From a checkpoint of a small autoregressive pixel model: norm rmsnorm, batches of 128.
Rows from block 2 of a small autoregressive pixel model, named by matrix and row number. Rows with one number belong to one neuron. Each number is 500 + 40 x the weight over its row's rms, rounded and kept within 0 to 999. All counts start at 0. Numbers have three digits each.
After each neuron's rows are labels from the 100 images, of 14976, where the neuron reaches its highest value: "top examples" is what is common among them. Only what is clearly more common there than usual is listed. The data: patchworks of several textures.
# fc1: MLP up (model.blocks.2.mlp.fc1.weight, 640x320), inputs 107-213
# fc2: MLP down (model.blocks.2.mlp.fc2.weight, 320x640, transposed), outputs 107-213

fc1.34:595532438444449511524485516501482517457424477546482464460455475498481563501438481516425496485521511518520486487469523520433563467575459496555543494531469527500558529465454386524535559460493515541456488486432535507516525452495470511440533503514538383498429556500487458484476438478422447520518528478527535561533509572485500
fc2.34:557467412486388445458526547550550473494531484506591451483551466495507454459541438464525526431493571493485511521467549471485475521405527491449519515522462539488498502511478474485450456503510485457569408536453472503479521480535538498461470507428541419463464491501476516412502544483478498536459490530576508519468537472523509
top examples: rings

fc1.365:446522520484501507502479502529482436499442524542478532561495498513471527545478487556566517456546501543502420441588508490470497522479467484569453448524484429509451553463515485510529494589458440578494572484508539439494521513444506450596588395470500506454488550485502528512563481422522499491470490455450500526466559463528453
fc2.365:533504488515424491529499531496572484493571436514546463606430428450519461489476428513417515466502505557525479532451493518501471568495528613428503555494537539538550504488505533497555518515523542514512557500564490538498514506490486497418445528448545571485462518493489547538485505487489445500508489483555417508562454451510470
top examples: green; striped; rings

fc1.56:536516558485531545541503530463473469530538500511455551484472491551584517442559420546451544535464509508485479476528562510545477490409501420459452415497538518503515521512564502505525483481522513460466557498481538493549491496501503487496434581460509491468457449539492483436554458498433494501505558538468524387496470553508432
fc2.56:475493490444518428505514552531515549461571558512460439457485384509529427458439476401515428510559508495519535469526528508526514483450464529479534457483534549448564524496524596568536528476539483514508471517490482542523521488479458488467476438548603460506490524482478495537507477509492523513528502507498518544471574491488473
top examples: rays

fc1.612:563478501472545473474533487478484503486546463520543496572486479509461481479470462516521471506527485510489501505447480489392573485464476559538462473529490501480508461486483493478604432476488586474502469459483441563483529508461454475563510430515460479513466527586434557466568487492519485444507565505470459471526524582518460
fc2.612:555478517535469514474499514518468503514526458503467493524495530530494553565486523430513527457451502533480532536472571539439507520495460522566554487491443587481440496479433472423525468510475563411499481584489474403508505496476453531487559511474509470516457460543538494500518484501561526421503555466493458482547478464509433
top examples: teal

fc1.54:466500549449545443512465504535504516477480491490482521487525500469484470528490508475500516461533512459598443464449564457473485479564437520543485520511478403467445540485471557463547442513479545524453543520548520460541458486535468511477541451522436525553478511439524498426475548483550486524532571482502418530482512506525513
fc2.54:493504482466498512442545547501491491561507505373526417497488407462494470444536527510504508458516486509496503471509486514478517537576521462530494535483522515547500489462454456509480405439406468524513429470473505564477440485452482513509414531431456492482496552531461468462509497569581476479531488508504460514443498527539480
top examples: orange

fc1.288:482546463475491555446507541484506483437500507522443470464549479418449471469546510491463530493431550503439470508476539548572552486476478460447402568585474474428511542447487481532506571469569489546473501509532464486551506453439537580529544559473483501483520448520519469531541438515479471493475481485544431512528509557509527
fc2.288:501492554569457462537541503501431435521547510508478465456550549568471471475488501567454596562539466497524479551552464551507555461446467479493523491482553535465501534506455474545513521533413471490548483499560510506472465486470502536546463470519484490527496537494541460468527461524476464461482507507511548521508400567536501
top examples: white

fc1.236:459496546491530492468420481446489544527526506456519507424424476491511541517468478463413441563507476514532552503484517517445509417533531565530478488500486438500465537556538458430451493529479445485489477520497509496586505500540485552506581500574463497584493503483441426443473545496487474505535535518516506504484462515425571
fc2.236:526507609556540541506465493418518560553492498459536495490463441504409502599515516490492481494555470463499549490562468538517494552490502507483543541486468491497487483500495518512493500488475485526532460482512476518419467531508542483525471526425447515470521462431500473529531612565397502522504548440483497563508439479503558
top examples: purple; yellow

fc1.313:476594478498505555490472501549507518426549461441551533516533513471488472571409493465471520496484466571519495488501583487485482481470525533532441539506497471544451469517499524513482530545496563587562441473492461538544503517537446504469612559574486499434470549515482388553530506436433480546537504473442466580533469581561517
fc2.313:547458516520450468479483417514534569514421491503474508539564511579432547448494484466476456524476487450509516557534483515466524572511512409482542514409492519478521555496405471511508494498508501515515579489438452529478415484441536565501489467494542488514520499501471527534581539510495501504448514471499483544588494536569470
top examples: white

fc1.391:510439509506483496522492549506469442509542494489481551499497451598543506451537518569531465459509493549562509513463576478465475471519481509467446510531524470506439494529512507524524526503505522506466467456478519543516516399502469491536477486488544490518493507482437510536510467496504512425543545499497495506526503421529570
fc2.391:475554451526512511490505423503564496461419489556420451505431500449414509591469435414475490501484483485499442478521489515536449532498546572538510522494490510516492484477548580471509512448466514500500511513500549450533527507473566524544532511472510523489492574476568542508464537538462600497423500516478505505523510519492464
top examples: checkered; plaid

fc1.534:484516463480395506472542522433436504475464533518496513516476530445482483521512486586479485478511443479503540466467483524453501415474499491525478489526488447461547459554537473511496537457485426526477497536528518466517473526492479470492461469500524354457472549495491502517489450541484508504587537484504489532520500605425503
fc2.534:508492512493547451524576532463451528508537443520465476370545525522562486467548549518447605503500526483508487464443518557480532467588475508558539477450429468540520460525492510542491497480515476495469427481470485531543497462521495499443470438382429463520539470519504531536522531531423499523415503532492588470457519524438518
top examples: black

fc1.195:493497447465476422436488443461507554517524580488536564506515518511549456593526512476485513469595551543499506490501483550500506452494575484529520506513533462481472511537538561502504503533484559491557471455538482513491489489432420566495483530559569501512522565500463430553473479557490443457451519531553465507528537497447533
fc2.195:446566552504496516515579484476561507522571495453427453531513486496509511499552482502533536451516468447482448511520482490465502475497525513463427428499462459538495536503492482421496518482443552477474538528533497523518497564592527533396473467556483508530490400517541459469493503497521497516511492489512508492474485497480473
top examples: blue; white

fc1.202:640470499419539499477523440493513535420508541432453489522543482426508522525456488506467492401543538521523505460492550519492508500556549539507390516446491582509507523447525458488553495569554489521515509516379513505506559459482435480503491502455470506504298552551463516475514522452489537477491496475520434545514466480496460
fc2.202:506498465449520498449424485499520552450475487515454526413481485527509452559473441462478531455426504484488501466533565532439506546445467454445558564533448508476455586520437437491519495562520487557449459567538511516430523532521446495485523544469475487461440511501447474523391516521524578523555471522486480455476512505511528
top examples: pink

fc1.366:483490460559490473444542521423505587458422545482493408484477378551588498471478493519497493523575462502459450429440478485519417463454511522565484438526455471514492417535491514486501514524536521554504464565511482503498495545549530455529561510458532513503498458451469510484592512600525473499494547511484460477549512519494492
fc2.366:453479478534496463553489473483514499558536428528551496472491528573503527507500462468504467439504507444525531511514584511500463496449489502499547447490493490517483473482546480497475463533475489525504453485496569469462477529559529564523461421522528479491540488434507505504517563470481537494540493537423544458587465503552557
top examples: rings

fc1.256:549451478521480485523435511457503489448472541492571449522457445494471501470521477522539514499552511503533485516508520473458533498546463470540462455452536522482478482498499509539542484506571543436458518488494542618494511510518484500609538527549541512464412503502489491542513541488549534472542523473530506508479431457541504
fc2.256:440514522457496537515512472530464501494543511499496506489556437586505553484478571505478500495510451467437520505498470498534454472501497521455511477507460423456529483477542484464441533595531427564499462487513467433471501524535517464478457465476421488493476510483498488529459476555555504534479556553506467553525431569529489
top examples: green; plain

fc1.593:504466550534556476469457554458448570448465444487511525525454493552447471527494521553509474474495473527506479497492524482526429518484576529497474457519525492612485500558553464502509536515566473511560524505448538547522537500456534487508572535533536464437475573520514432511530537535538497519576473575497492498523461518475464
fc2.593:474541455496568532525499490545507487521513537529477506462579476418468552462522527481395462517526457543495515451479476505503445527586443550477532436479454474531510543474449465477452479453397505472485481509537476538481479468527448485421446521528504476519513501508496504551514495441488501501500484595502503520436550432563539
top examples: white

fc1.445:474505563526513430452440442498447565450534510544487555516497479498508458474487437586431410486461550531511479535490514499501468547517492486505464448539456471514447511439507471517526529552492509570491453505502531512558497545499477502500471465533484467543476501478499531530535508556560521537520492437511433539567488449500598
fc2.445:486474488474478455482522485540426531516506494492470499456550538506498551523480523558452477553455468543432463529557537482532507475465455519478469496615506531484549574479494453495539471464505526528495482482470488489426559445475461515430471521557466538520484550472497540463610507505568475481562495512533471483449526567458469
top examples: blue

fc1.15:520540459541448460469458546379584560530428428487571527473512430509561499517523481483483540482496474480562464468522634499455417521465521538534478495504462446552452461469476524449487508481521467482479450443494487485526533489480497497510518548472413471465439512524526463505460421474493525502527469557481467490475492503540476
fc2.15:534506462475515479487544551531471419416523491452507458515465410528490485538446531468420441558525536477438481490465443517508503448499501405494545544511491450418475487600500508527482409515491533477451492525510506518487512443433541471490493599531528476533476446494437486492524471494471478493551495472515438482569543533511478
top examples: rays

fc1.114:415528468456535481497399529496522540534498511504423509506483498498472434514509466540444521502503475436543490554491534456475567492519487482567510422478499434450521522567438509500526485531500458506532490494507545545510511517426488511562536554500484498552480531476496470498503436425462436493474527515464477494526484474527441
fc2.114:478466521539481523478507451490512533546503501552522456546503510486533461475482532559484480651499577499430566486505432506499510454582474503480502538522461462506510492507539564527481443542510512506496460534549483517523464610498406488532541559534523480487476486512525500585536497440429537519503473495458555477443542454501495
top examples: green

fc1.268:547530575520494530486461533556552490473481526437532500525460502455527527551472459455441453473546531495520551425523572466484476430516534474536472442495451502473500486554452471510542582513603515463441519431456512535565507466472505539449536595540517520494388522414471485441486486543551535545521481502531548599570508486508460
fc2.268:487484484500505489530561494486480451508486456519477524525547531496439504441481510452529534388542457467514508519468450542505493529499484545498498634555498531526502449527538508543490462518497514471475532436452545498427552533497478491499533526461456479504528432495457509579437464503457497535491459510491464475597501547517511
top examples: pink; white

fc1.77:517488529491472514518473587541427473549549511532467593571514493450505471500559470524461503426484528486575484416444514514498401438494530539514465463565447493568487498479552453564518543521466476537475470502473558527505471462494538509459530484546566443533475571474423476429525447480555527505554484501460539539504487551450493
fc2.77:515570558484526518482497471424560538508444495459426428464493535503483513526430507543514453442463446470485582511489520529504548561478515509513523527501598456489511558532494557524484474464479536464519481558503564492494487501495524491475495530493558520472464528494514492584484538554486528503520538467419514482561621520546526
top examples: checkered

fc1.528:513529510387467510557493525415518542550519503501481477446481513487479586424465458450438487404499490490532489507553524465447530437477454441592489493552439485518544508467567476434518481486601514487500532504503551550494412521441534534536493477500437487508481501478457472435501510531518553461480533568493517567464571544449498
fc2.528:485580493528459473486552499447554519471444508546481443460505577566416526481525546521433505496542490527479501472525497514479502520528509456456440475466507505477574576472490519589463564487483512493484484517541457543550547547521547525487572426478441510570462491452478540435459532504556465476511511513485461505553467411531496
top examples: checkered; diamond

fc1.367:504541521426511487525452531559573419488486540456461496493522537422486477539481417429443509494526499494516457440433603514500485442534504487455463579450488481444479496472480477583513507488548486490573487456471560502484486505543492555463515528512481376501540508547496402438522454471509471481463421453514501455551516528472453
fc2.367:504489482494471544467496525481531485458517520450509510441581501426492531486452510533456471483487475500497486461465430493506421554533598509462530446538524493491454511564512467406532493515517464505522506483480457450496506426507501513501561484496498459447499500493563504547448502485444483415467493450476482543535492539470576
top examples: orange; spiral

fc1.211:512413544561501512450495547519544429471557502514419485503531449499449491492567447515437528488526467494497456492477512435520503493492491521503450559521506478520522482520461532461509477495518431510484533555500478613498535484475549485551561471542480516488443510492491521422504456512461563465483530433460437508490560538462554
fc2.211:533489516488523534480421456477546494543475544520467486406544499493497445522456531533477535492494457579462518488507515477516408473555483518495540526492427487486489492466517508478476473539541476474481481478512539448443555490507509441474479508445503446519550529525521515561444485479531436475540493498467521455500522468513564
top examples: purple

fc1.507:452500532534501432501506517491453529465543487440498452512570505436479462522526514517476490478548574468496508428504523526458466460479486465550502444539474415460425495447529505550517503568543511490580471448498562519477509493499466492514437474482456438518497470515526516529514526512501455545505509468471524499514572473490493
fc2.507:500441505519471581502477574445488497454459512505493520461515482520502481546517508493520530460487443463499520497514534480404461551549480533521442540503456454472514434541520502433468462544532496485542482476502480539482501456479500519541499492457455435505569495504513461493473440503472504535562469437469449527534596503498451
top examples: teal; yellow

fc1.572:533550471419499492473536507464439530509443552487553490546499486533548460513551481558513491463461509584554499514454478497384515498513525515542525466567466517467471506505550474539531538494464521491501412507437525476512452497479451490554505501432527434500433583486457437516463558515474504528547536574530429473461476544441563
fc2.572:480488485507523481470500502511486503523581525500514512532478508464487500486522429479540550532487565448455558493511505509540502455468481509347486552436472456532459549503501465368528538508502487520557523555592408540540543488387506532486571484530452563441529505477426470427522558469485512541414480484494472422501492457533462
top examples: blue

fc1.492:491547525493490541504467480445464492504455484556494524555500521481507520472488513517503571521519432548462575500450527452494495491496502489495478482518547441506592442466542449421503492488453504492491541500487473467504524519528473488443554460413477498462486504457522533441505503445511458554435513475485477431531572435465498
fc2.492:536513517617484564566516527513481490532477521487539496508476508352436452491527487641503548502476577540523481535499437466532556506484547531491492514520563471527466498446420507469482554511565499522488548481506519445448496496571489456494571470486461484447482524496544490538528505498494555471521510476485474457480457481481469
top examples: rays

fc1.622:528523523544442492537492540572529530454484545449546508481465498462535509473552469495510534460538557485499437553497569470574433441447481466470427424527517498565521530555553527490554509505516519500513506518446495541518466451464490477539519572526523452502428475519605493530492568540507547441501540497422473436523498477454488
fc2.622:492461523480479490442478520524427460605496506553508464539479527511478487484442536467595471465512490474517555511488503493556513486530403466479531466506480488493493508566505427578471514452543510493497459540448559536562507417496521521438447487460503548520518490517438519506541445542497450493508534570505523520471549515465545
top examples: spiral; striped

fc1.385:450505528462538454521474460516515515460476555539519450483506549532526441519517500481407593525515463514481487464499566445465471478494478465427492526479483401442545568508518441481491472553467492533543508504483473536537440479458489558527447500560454490566507538435453437485587544500563468466548494555488520479545460572474500
fc2.385:489530503493388504482476510511519426532522432520481492467458512563536499454478479392552445443465508472460528441488486494464486575502504480485523513520460505482513524524439501461483498500394538443511485458544463424474490480494535452528483521479475459522501471534600504472454506529424515471531460450493492456559504481548560
top examples: black

fc1.16:478491496543448476510456479441479568465448476475548483479573475543445544459473502539530500545522536458530472462463535479437537612511512440492488558522534460538474534481496477529504504466486495472541515453523540523447438478521449496510602479483528493523459473521476371556512435494470542447459490468558438469485473483546531
fc2.16:547530528422403622490526501424499503512544577448522445508434443436491482464453469483495440491541518471432482471471522508484494496494468487484561474543544511504532541467522447543460510539488490516505477476489506465468537453516526470486483526515577497513440414528451524500457536522432517457544518454495478511530559526480465
top examples: checkered; plaid

fc1.121:522421495513472506521403505488501562478516531475450493512505496502518504424455515447485504464411466448532480513451608470484472514518444435456441459465529483490413504477437504530529494503483468436602550488470499538506436470453509500475556565570499448529426521432529482479559434476473502509521480593554446471543570502458499
fc2.121:553466482451444502521472496473459544526470493610500498495515529472479516440544494537523490538537489558452457491456541503488464486495522428544496550537539518523566568521532406444515429513434489491499456535487498531515484436468455502491529506461535482521452493498480449520439447497492511495542480504485425437488487529465524
top examples: purple

fc1.50:503496478507502509475473529467462433478500504579484503531479491556485471532453502490469563442493501458472518529521514496519538474442453520514456488492469482514543485574539540538411567498464425489489554453554557480559465547456473562558525492487470484428483529469506500477539485465496486531510458478531561570495511518482464
fc2.50:474532591482477481448506495614529529510550555488524454440530512442591492434474413534478558568448448550476458500510470534441464492563479494542443499475520521583525488499480478443494518523499490504515464508534510516538558501427482417540445452507494536475537523471486505467489518537482551499495504496483538533448488463483556
top examples: purple; green

fc1.621:544539489548524490486496537465545493444466449427504476472506476405523419526475486460425506457535494555501492460507540511477535484487555533482506461532438516440371474498500539503489557469583548569507492427452507510493524508472487474465504505442516432474449441506515519471480491552509510446548486420442490441445494477470538
fc2.621:494495564522446539519497500530538420475582591431556474499535544587499479528555502528493458478463454517492587465505470491438423462523435424524509475515468488527517553519462467524518510512529455494477468600525530555537465488519528453536446500566535427490509530496580501494483554489479545460510536528525514535507501506493464
top examples: white

fc1.107:451517532411506486503521467492563489519523443480465527490522552444574489478526462491506452426487489509490543468532551400549445445546473460552419424516469407511464496525505498455503429578564487631518561479500446457517491458482569465518515525520486468537456484392482505500539528500391508457475492487419460436549502555555489
fc2.107:460470490461489526493395474466446481492430536528516462479461473535488533539497535536498527526467501487488520462537491519498468500489516540478468633530527491516545553515494507479503469562456504441468494463553486504498511474470417490578578549497471485422505499456485417552460493495462571499560442480461470499527532520517466
top examples: black

fc1.197:510551472569489398520463465471544490497493596472458500533422535517468498555520489466526515552541551509471446428518481514569544496489569536441491486507501455472450518478554498537527525538559515490550495490493440523493525555467430560525501524501447477475470540490464468533480463551484519537473588493457491485446514509436531
fc2.197:458524510587467493546525544483510545532424427454414538447468516511483494436526513504539538528498480436522457568464565529547470538556469471481562482551438494525448515541482506457491466476482527481526477484495422507493527472509476562522454511500543533486501472538445494579478520560493484501437527508373437520436531514500518
top examples: green; blue

fc1.333:499483442460523519458426551528545493512518528546463543528522433603513508498501514551550553529506574521495468482484507473441500577511559471565493507484525480480568454504516461512527462449510488511543511427450556557484487503475490544516548449527561484525492485483452490470543511593526464488557486568442493523480506484484432
fc2.333:574476487502484450509476502488465524518446430553551524575454537478473455551503464488568484542481460517490439509516479443501501442513543474470448564510552503583500496537446435519494518506505468514481538505461481514499514504460460539476489486481478521434491570450494394452480565528451514546442475499516554466476548515464484
top examples: spiral; rings; centre pattern: spiral

fc1.574:486458552512517478525493484495452492412472493472485467534546482543431567498578478468420551477427482454486496468486490443435550462518498506448524573577526475445469490554470510412501470521483515572510502481524542512463428550391480501577499591454444483486477536511437528507532476536457514593503491497509473473464533533470543
fc2.574:489454529520525491500512458499536488562535506528491489477495526451500529537530493504493577523483465503522517455537389512386497542512482511473512452486432490550471431491466544462542508576554503540543434520502494495504509555485571519505534462421523537551463542469542516533508500639532513473547495488496501512505542452486432
top examples: checkered; plaid

fc1.587:501510494439485438501475583482455530483487542480511442510484503498492481458577427565540487518442556470538530492475532480463520574487515515533458459552438483499461477567416542492625500463516554572519485485562458574566425498461450503521559521532505547550435547538554490462496492400435521478504542492564494487495503506519523
fc2.587:498431492519438467516464429574480542477519430488534512463455514519512544497582548541533510420532517515514496534436503402448432468527445461507506484453481517461513543554466454482470507513514511481538546440466462543399565465516524482486520525486588517527439466490482488487523548469457512424522523492450513520510570474495458
top examples: red; green

fc1.508:440557547514524468534498489516459544512532491526505512510475443494532487503467506489527517462435498486512463547440443546459522476493569433542467425490475443584583477425472474525557496482500462522471555430522548481542528540552462481585496517522470498514513550500511497509469474512484489498561485405467500514530470566510477
fc2.508:458428481508467528502549556465429492474488468530396519530486511533436584508497484492547472494461502439476515527510518536456542525569534484495427503517506472573529488561403449502568497458473559559577524455476548535448480471507510467513482591478427536516518485462487475486478474449559431548519514473484516509534484479443499
top examples: orange

fc1.484:484538502503498489494460519445524500501503503494508493499537474544447464502447494483480573507554485492534500471478421509507554496482445503481456485437453498530538530505475497571549511627545506472484526509462487495529490475552491483582525472510578557524438502497490515501516504514537457490495580509552398490542453523488491
fc2.484:544426516557542502478534485446506429525534508521518518494478496483528479493486453455517475472485537438539528492504524544442542460477468445522517518467550496501455413510504466436526526542487548489541545540533552450520542563505478523496465548477544454450461486484500457549432489499470458447545562506505549539485515423462460
top examples: orange; patches: two

fc1.476:509492489382513552538425532499471509467431523484598548520493593461491474428511462494501524490486484567546531455522492472542460470511443504466485487532491482521504520499524484570494484545506485492416536532564568445479488545437507542542524522475552425504418527469480431547574536491452501513505514579432569464512489561474575
fc2.476:508471533485492488461463570524477481451619526535519539570550394449580490598521513510497454515513471501481440571455473499437492523464465510498490533528448443450484528577482505507505487561542521465498487478554451570471555523491515471387537527513494545496499438491543440426503411549517495476462505449481534520488492449548472
top examples: green

fc1.342:540524518471492559478407460437544549496488498532533499504527509521521478521482486508553533502488543425675541429399428504447478499541454524498507528483502494534501514470565497556528495499520462457536457494513563545510485558474493537511501494482510442474497463462472500477527506536534455512526512521470525460508522515564518
fc2.342:533509418497489543493549485539463487491564465401386486458510532482528457467487522552448522471500513528452472526466554447554500434490479523541493535498525484501457493423548506497488493513513511508506503496542447465471560431513525481486518474488459494481467467468507446566474460478482509491510463579447490489529467587452462
top examples: teal

fc1.81:471549549532498523488437513445505489510504476484443549553445498506512518449521453493515510559497490531504571482459544447515479539520439534553546494486557487547478500555521545490552501522551504525407443450546557453520470557522533571510486584625508449493452447414488514476476451546469562537475445444527516570510404517554545
fc2.81:503412553516520504461454408529574525535543432531579499511483473472454436459515498412540565553496488462499446534523508491554539484491514545491474510453467553509506450499513407511529515497511481479500487460459539472536561500449483461516490564453561557503468447496478504520523516472454483536559509499562543491567487447530513
top examples: green

fc1.411:475593496527468423486425463478464511472516520476520539554503460517526522447507530515486464458520551487481485402479500536472467487495482518465499497504526472489436592474513457457491556591446533521504492519436510547520443531545479470499486508528418536414465542485492497563508450485489473527534555454501509535541512448515485
fc2.411:534464567564560509471510476497584461490572452533531477521568487531524563664524503468537486524496482489487507434512515566523475456509507549417507601524524477531491503497510508477527505502489520498576483491552528478501513473470434474519517522481504530424451483513528510495568470562513541481526499499509527461527533525432499
top examples: white

fc1.378:485510522525554435511431478494450507497474519460447495507559411537482487564452487485470488404509510443523465469480472473448457568515463456517463432528556499494474450471426515517494524585445480537508506490524522531593518568561519485533519523486516527497469525473507414554507486453520519467507514524468465477490520499513435
fc2.378:468487467405484460532490461557558417556509574504501427542489483537504552471521500498535476574500589494500499505516428514487545557580476512518459499469478489449520467531496496500548529419552501458534548457524523467475510492479526402542495530506518509475512473523512466451479464470545519545399535486483410540505505459467481
top examples: rings; spiral

fc1.216:527446522388478484525448549462461502506528431596487524475490472503554484471527451561486546547562564467457526389532530473492564507384527604466524434492453466575508533517518496504490497437581460426521547470487481480507506590468490530497494519515485479452436503547425469452487515512482571537536481556555442566483557513457546
fc2.216:487415483487471449519490480513526471551493553528512508545503454537519446501565513493541489516493562518514459530497474485460519497519461488430515504466484537505533472534522570527501556485537499520520477523468474494535553431546570471489501548452497493456501465501497547502520499533522468499465506465509543467552557533498445
top examples: rays

fc1.183:509592487548477513471454466513486572497566438562472543539486448519487529471496486474535501457479464516420472440507551491414458497438507526516452519441509494505457527491574460533488586515522517512519507485523523546505494521506510479522477477555462490534517475392362463523452578558589509559504472554474443564536459532453524
fc2.183:467423538507464514445513483530477550456487535482442507442514481473492539555573519477495536474445534498499514518475536450510519514470508512472543506524481511487458448526441502446539487439478528560582498478516482437499517495489441558439516474572439434600489446390495472514510486459452562483507513496485504627412467506467485
top examples: teal

fc1.289:520516495475452446544516464527505531494477431503510535543519471545432488439442479567496464580477565512453476531495584454529490475508451451554457460496484512460479524508478509526490549478435529566502543441478517478476471541511543466544474538493504480460435484453467530442527459520463489510512544485480524480531519588459472
fc2.289:493496530465497474573523479437469410537450477484513507546460570490523526506583506408494524500561512564563464494503472523552570495438552586463451550514481514527496521488476526530525482525515552474561524527541522544521537508556483486533529478511461601481451509485440450504491466473529547478504437531471504497489549493540533
top examples: red

fc1.298:467501445486528456505394451459493466494457514519534487551486548497463426464511495602571484582527506453480488469510577453463441515504442478519427528520483415547520522544584450484559514538543467544431530479484489442477479561435529466571549500531505489521489541439498562513564486488471471555500576486502500570511467457462522
fc2.298:510490462573530472435540531484517486473523493511520453448477520462532477508481506539483453568496519502470545509554406541516492482534554631515500457521468459526459534494545473461468483559523466489466483523514524570498454528453486460449471511522536571529535452452515428573491537435529571492516484576474487523515543490512477
top examples: green; white

fc1.479:539492524427514542492532502436512574445503528451556527542469542452507491519501467493546518506435426561545482541484484571462460493444556535496498462528508492402479503481402527531585498522457548462544515477536503475554475489481502489500439475487508495512479500541517488492535464487536462542569559458532528488515551555473524
fc2.479:593503501504444541543401500454535455464541450542461508484537499473524489478464453418487587492535493485481480511514507548543507472519519533563490480527468485504603532483490470468539482517449548527506490566565504505503466545482534477513479457480479515577514456465551491542474475500467538506498511555522506478446577488558487
top examples: red; blue

fc1.462:512466536489439493512563485471470471470460533467480496528410499470509457492508509525525415463493437508500520486531526466440481519509528479488538559466485526621514521478473494495557526497486555525521455571461488494503527505454452464521492531544535503478439560467467529497545499549462439464542598518446495439549458490547534
fc2.462:486491528525557489534542491468516594491548549468553531465441533481473490420530496558540432493461579468501469462579490526543489414507561446551476554515546580488463540567523485497508556475409560498529510483452529468494495476427460453499519449496458518479480457508493487511456540542522440584553525500517404506484546504466502
top examples: blue

fc1.32:500485447507443479521467505494481549523444500516512473516464494455527522522534451499420489486495546569512526411510482515462400534506548531551457532528514510504495424437451459553566462498564539529647491474434502510525544508492462543507503480430502451488450571549503415474534384449560498550451542529477444546537516457482521
fc2.32:488487497468485491480544487498433488519541543460497465539497471504496543468553446465517521466512504505553566460531518506487431507493515516551512503511469526450462544512482489541515469503477544444513511533475559518458541509537528621527461525503487525553485520520515534496476481512478485442572512494489462517400455514431559
top examples: orange; blue

fc1.46:518534420463504529537531479513506535436465481521559512468561481470483461527560526489514489481494544560605521506505490490502499429534554526496480495495545500487518483478444490499443561477530518477452507461563575491516402453494432463500488509530501508515550496491510474499491450518507500444536501435491434511505536536505477
fc2.46:474505517498517534535538504534488569534502559568534431492510548462513532488456562497462486517452551584539515509492442441466492456513519476531487553477564551434488460550514490454425570500509525466441477468548506431486463518512499458481452501460502485415558445519575476468482444509546555458491496423464458474492458444483499
top examples: teal; red

fc1.246:553483521538434456448507564482543521475429461447534516529533430480452430521455470480542562460529513552440526470470507503547486563489513549476482497537515536463450555558518484493554560486494546480556414478368505544542496528483507463574505483524483406549391522490531500544541523561522501584449463444487532499495522467471474
fc2.246:473478526464539551577539531504584458464567523472466487565519497496436497521519492495493464443480495515546497525536461460553563441524550471571467425444548504517489487551454535472491473483480503456522460439457511539471461474613506551549532521502514472532483440536533472481483494586570482509492505497465565495517523518500466
top examples: purple